Rows from block 5 of a small class-conditioned image diffusion model, named by matrix and row number. Rows with one number belong to one channel. Each number is 128 + 32 x the weight over its row's rms, rounded and kept within 0 to 255. All counts start at 0.
Before each channel's rows are labels from the 100 images, of 14976 (inputs lightly noised), where the channel reaches its highest value: "responds to" is what is common among them. Only what is clearly more common there than usual is listed. The data: pen-drawn characters of a made-up script with 800 signs.
# convs0: first 3x3 conv (model.enc.1.2.convs.0.weight, 64x64x3x3, each kernel summed), inputs 0-63
# convs1: second 3x3 conv (model.enc.1.2.convs.1.weight, 64x64x3x3, transposed, each kernel summed), outputs 0-63

responds to: four strokes; thin pen
convs0.22 [114 144 110 106 164  81 151  93  96 130 110  99  97  78  88 116 101 134 147  85 164 150 102 132  94 111 210 140 147  55  82 118 153 111 115 101 154 165 142  82  42  98 124 135 133  61 104 115 114 125 165 125 121 123 133 137 163 121 108 189  77 132 148 121]
convs1.22 [142 114 164 155 162 145 120 204 132 168 137 182 145 141 165 187 168 158 163 161 119 174 197 130 100 154 138 192 146 136 189 145 129 169 170 122 158 160 113 135 142 111 140 151 148 144 144 161 134 151 104 136 168 153 116 168 106 202 169 153 149 145  99 142]

responds to: only straight strokes; one stroke
convs0.53 [129 121 111 144 192 157 127 179 148 140 125 159 133 104 156 133 110  97 151  36 126 124  98  98 102 112 119 123  96 128 157  55 142 191 163 102 211 127 158 125 165 116 164 131 120 176 113 157  55 111 102 129 122 143 101  88  77 116  99 118 100 122 132 102]
convs1.53 [ 58 189 115 102 104  99 154  72 126 116 135  93 170 102 128  78 102 142 101 113 131  27 140 159 120 150 156 133 164  88 122 166 167  59 101 123  87 142 168 159 107 121 123 140 120 124 128 114  88  65 138 112  97 148 133 126 131 122  94 135  75 100 126 162]

responds to: one stroke; only straight strokes
convs0.45 [178 154  79 178  93 150 199 135 140 192 129 157 134 110 149 156 152 165 154 152 100 152  71 164 154 119 131  91 194 145 158  63 192 115 137 143 116  91 158 104  91 149 117 118 135 118 130 148  73 147 130 149 111 115 156 130 145 154  99  70 125 116  92  92]
convs1.45 [136  83 178 163 132 136 100  68 129  60 150  96 140 148  91 104 119 134 142 152 177  93  80 114 102 119 119 172 126 142  92 154 129 130 119 133 132 130 163 140 223 124 139 164 131 145 149 120 225 140 108 129 190 109 145 134 130 123 173 165 136 176 162 153]

responds to: thick pen
convs0.42 [100 171 113 103 119  78 222  98  71 143  96 120 167  90 104 144 112 139 116  77 136 148 119 139 123 134 101 131 200 141  96  78 166 138 115 133 152 124 123 117  73 144 142 101  91  43  80 137  83 149 106 144 135  81 130 104 100 127  95 125  82 116 140 124]
convs1.42 [132 143 158 193 169 154 122 208 151 152 144 150 158 174 170 182 170 169 172 160 137 124 190 121 124 166 137 166 133 139 153 138 127 147 145 143 148 160 116 147 150 121 139 169 146 158 129 178 114 195 112 126 168 157 122 176  89 189 152 163 170 145 127 124]

responds to: dark on light; only straight strokes; one stroke
convs0.16 [146 135 139 137 163  84 117 130 153 147 133 102  73  86 138 165  88 100  81 129 147 126 176 154  91 143 113  99 128 129 102  86 148 139 115  96 143 150  81  94 173 114 177 130 149 137 175 125 118  76 142 178 163  99 127  88 141  54  78 162 108 213 162 118]
convs1.16 [115 171 146  81 135 122 149 132 150 144 118 175 100 171 126 200  79 112 112  79  82 124 198  95 106 146 122 137 135 148 120 124 106 121 155 127 114 132 103 156  72 140 106 124 150  94 117 126  86 127  70 135 133 124  60  90 113 104 101 103  92 121  44 194]

responds to: thick pen; one stroke
convs0.47 [104 155  71 118 131 116 196 111 102 150 147 111 112 113  98 133 137 141  98 152 135 146 112 122 148 146 130 104 205 155  92  78 195 161 172 152 162 122 127 157 126 141 135  88  98 167 108 147  78  91  84  95 106  69  96  91  94  83  88 143  89  83 126  87]
convs1.47 [129  70 163 127 152 161  80 118  94  99  62  91 152 131 132 160 111 118 155 138 137 130 149 106 109 131 192 168  74 125 167 177  76 158 106 157 153 152 152 139 124 142 136 160 162 148 148 108 135 156 116 118 160 197 166 152 150 188 172 161 188 163 140 160]

responds to: four strokes
convs0.12 [120 125 106 142 158 135 117  76  60  88  68  99 114  93 126 128 120 103 137 164  94 137 127 121  58 118 161 101 131 122 121 136 172 162 112  83 151 173 123  95  80 107 137 159  98 101  87 166  58 170 138  98 143 114 193 154 131  98  86 156 135  97 156 178]
convs1.12 [139 138 156 175 148 149 128 204 146 160 175 189 154 127 161 161 190 158 163 181 125 172 196 128 146 150 126 182 142 131 187 140 124 145 147 153 173 127 128 134 139 124 144 159 176 163 139 163 119 143 121 122 183 189 136 149  92 177 163 137 133 147 128 130]

responds to: thin pen
convs0.17 [112 143 135  86 119 105 124  94 109 147 138  95  57  55 116  98 133 131 118 104 115 137 101 122 139  95 100 141 131 186  50 113 186 166 141 154 113 160 107  98  49 175 166 116 126  95 126 148  72 186 140 163 124 113 128 129 151 133 120 103 196 141 150 114]
convs1.17 [126 110 104 138 126 156 134 177 151 107 125 120 121  66 115  65 151 172 137 150 126 122 100 133 142 147 157 146 144 173 147 134  70 160 116 185 121 135 118  43 106  65 120 143 114 136 109 108 131 174 138 117 121 187 116 191 112 216 176 127 146 110 101  92]

responds to: only straight strokes; one stroke
convs0.8 [139 129 120 134 144 154 105 141 148 114 187 111 102 114 133 129 171 112  95 100 152 127 134 150  89 162 118  99 137 129  89 149 150  85 154 117 102 111  98 133 231  94 111  74 116 206 104  88 101  82 163 109 104 120 134 146 107  65  87 205 142 100 153 116]
convs1.8 [ 81  99 157 133 107 136 104 166 136 138 123 133 156 108 124 189 115 150 147 127 110 152 178  90 105  99 136 176 110 113 195 184 116 144 129 148 142 162 152 142  77 128 118 152 187 125 123 150 162 139  67 110 193 188 106 183 111 189 190 155 123 144 105 140]

responds to: one stroke; only straight strokes
convs0.40 [112 205 114 107 112 110 230  99  90 127 114 127 151  83  93 168 119 117 141 110  92 142 119 141 127 119  78 114 217 126 102  90 168 118 117 129 150 102 130 116  69 138 139 123 125  57 135 136  89 171 110 157 117  81 134 102 134 179 119 110 102 138 145 159]
convs1.40 [166 114 156 184 153 144 106 193 157 164 161 154 150 157 153 159 198 155 175 174 129 142 188 127 129 164 118 166 134 155 154 117 122 148 159 137 165 160 131 153 142 101 141 176 149 170 164 159 110 171 119 138 175 157 157 184  79 173 149 153 172 129 134 120]

responds to: dark on light; one stroke; only straight strokes
convs0.49 [140 121 144 145  95 124 152 138 149 152 141 145 167 160 126 123 177 147 142 149 153 154 168 143 151 148   3 124 129 113 183 118 130 149 148 133 163  73 159 167 137 149 156 175  83 180 131 120 130 122 116 135 161 108 110 119  49  40 137 110 122 131 135 126]
convs1.49 [138  97 103 124  75  67 127 113  71 115 124 108 121 157 112 136 129 105 121 112  90 153 111 158 138 117  78  84 157 136  81  92 152 147 115 126 125 157 100 127 171 120 119  92  69 105 116 126 120 148 193 182 100  74 158 136 111  75 117 130  93 176 161  36]

responds to: only straight strokes; one stroke
convs0.62 [120 113 109 114 155 159 107 170 124  91 123  87  94 115 145 180 140 111  89 115 151 194  53  71  90 103 109 139  98 122 141 121 131 121 125 165 183 158 135 175 127 134 142  76 180 118  91 143 181 153  90 161 189  95 101 160 117  94 148 179 132 144 129  86]
convs1.62 [131  91 104 104 134 147 166 148 139 145 116 151 110 148 177 153 142  72  97 111 132 159 129 150 121  97  91  97 113  96  92  97 158 122 133 153 140  69 107  87  79 168 110  76 148 128 146 114 123 162 168 133 108 118 132  63 103  44  50 109  81 125  83  85]

responds to: one stroke
convs0.1 [139 113 204  81 146 133 129  95  94 132 133 167 113 186 147 164 152  85 105 163 111 138 175 123 133 102 167 148 114  62 157 108 142 125 132 144 166 103 143 197 100 142 166 111  92 163  58 102 100 173 166 125 113 126 137 154  79  85  91 132 170 114 124 164]
convs1.1 [175 120 141 196 164  63 117 123 142  95 134 117 128 111 133 146 101 164 182 127 110 194 155  79 151 111 157 124 163 174 172 137 158 123 149 129  90 110 118 116 121 133  91 156 175 175 139 128  73 103 127 120 185 145 106 161 102 129 174  87  85 139 203 136]

responds to: thin pen; four strokes
convs0.11 [137 130 135 150 163  74 140 135  78  92 128 222 119  98  86 173 118 116  82 147 117 150 198 181 113  95  90 160 123 129 116  90 140 146 135 100 213 119 115 133 120 159 121 194 101 144 119 127 111  86 134 111 186 117  99 134 117  91 131 105 116 119 177 112]
convs1.11 [144 127 180 156 161 155 123 206 176 173 174 173 143 166 162 178 171 165 167 175 105 119 197 119 123 173 127 166 144 141 163 133 126 135 159 161 142 166 144 154 137 110 138 151 157 155 136 154 118 153 101 143 181 183 133 159  97 177 165 147 149 136 124 111]

responds to: only straight strokes
convs0.2 [165 139 176  86 132 137 123 158  96 145 114 146 141 134 133 169 134 137 124 146 105 185 165 127 103 187  80 186  95 151 154 143 148 138  92 103 149 116 117 132 112 118  70 126 118  73  96 107 115 174 112 109 128  46 127 161  75  61 159 146 168 198 124 129]
convs1.2 [ 81  94 116  99 140 145 126 120 146 153 179 139  69  74 118  64 122 126  83 166  84 156  74 115 120  95 171  75 137 179 154 128 120 119 154 161  73  99 110  88 104 141 111  99  96  72  84 142 139 121  91 134 130 139 103 125 152 109 132  86 143  58 121  85]

responds to: four strokes; thick pen
convs0.50 [ 99 123  99  93 184 131 114  67  77 104  81 125 111 114  85  86 145 131 129 101 112 146 112 142 157 126 195  81 101 110  89 106 154 161 141 108 150 157 143 137  97 134 168 170 102 105  96 161  47 149 143 111 122 115 180  98 103  84  74 160 174 148 115 163]
convs1.50 [159 171 162 179 136 184 182 176 160 142 166 155 143 153 164 200 177 173 130 165 113 143 172 118 115 133 186 194 188 103 172 148 149 119 153 155 182 130 150 126 152 116 129 146 176 155 126 130  95  90 162 130 147 148 119 125 112 155 169 129 119 122 112 132]

responds to: only straight strokes; one stroke
convs0.27 [158 138 151 131  79 153 142 161 162 155 168 135 154 109 168 139 138 161 132 161 129 135 156 137 134 149   0 125 129 159 165 106 132 127 161 118 133 132 175 114 145 135 148 153 100 155 135 127  87 127 111 140 144 106 141 121  34  66 116 139 119 132 102 136]
convs1.27 [125 119  56 136 108 103 159 164 146 151 172 156 111 134 146 111 137  89 107 114 123 132  89 168 139 123  87  65 189 126  69  82 149 112 136 109 111 146  86 114 168 113 133 103  42 124 131 146 114 114 169 179  89  46 145 123 113  80 115 138 111 125 143  90]

responds to: dark on light; thin pen; four strokes
convs0.0 [198 125 143 138 148 178 112  93  81 100 113 187 150 163 136 122 107  83 121 170  84 120 146 162 138  74 118  97  97 131 140 119 159 164 123  99 154 143 145 142  80 153 146 148  84 154 148 123  65 173 117  78  97 145 200 170 101 104  84 121 182 125 128 123]
convs1.0 [143 114 165 190 160 136 120 224 158 171 179 174 157 148 150 155 181 149 147 184 127 170 207 127 128 158 120 162 139 141 181 139 127 140 165 143 175 117 132 146 142 111 127 139 164 177 143 145 113 138 109 134 183 161 130 141  79 158 168 134 131 125 137 122]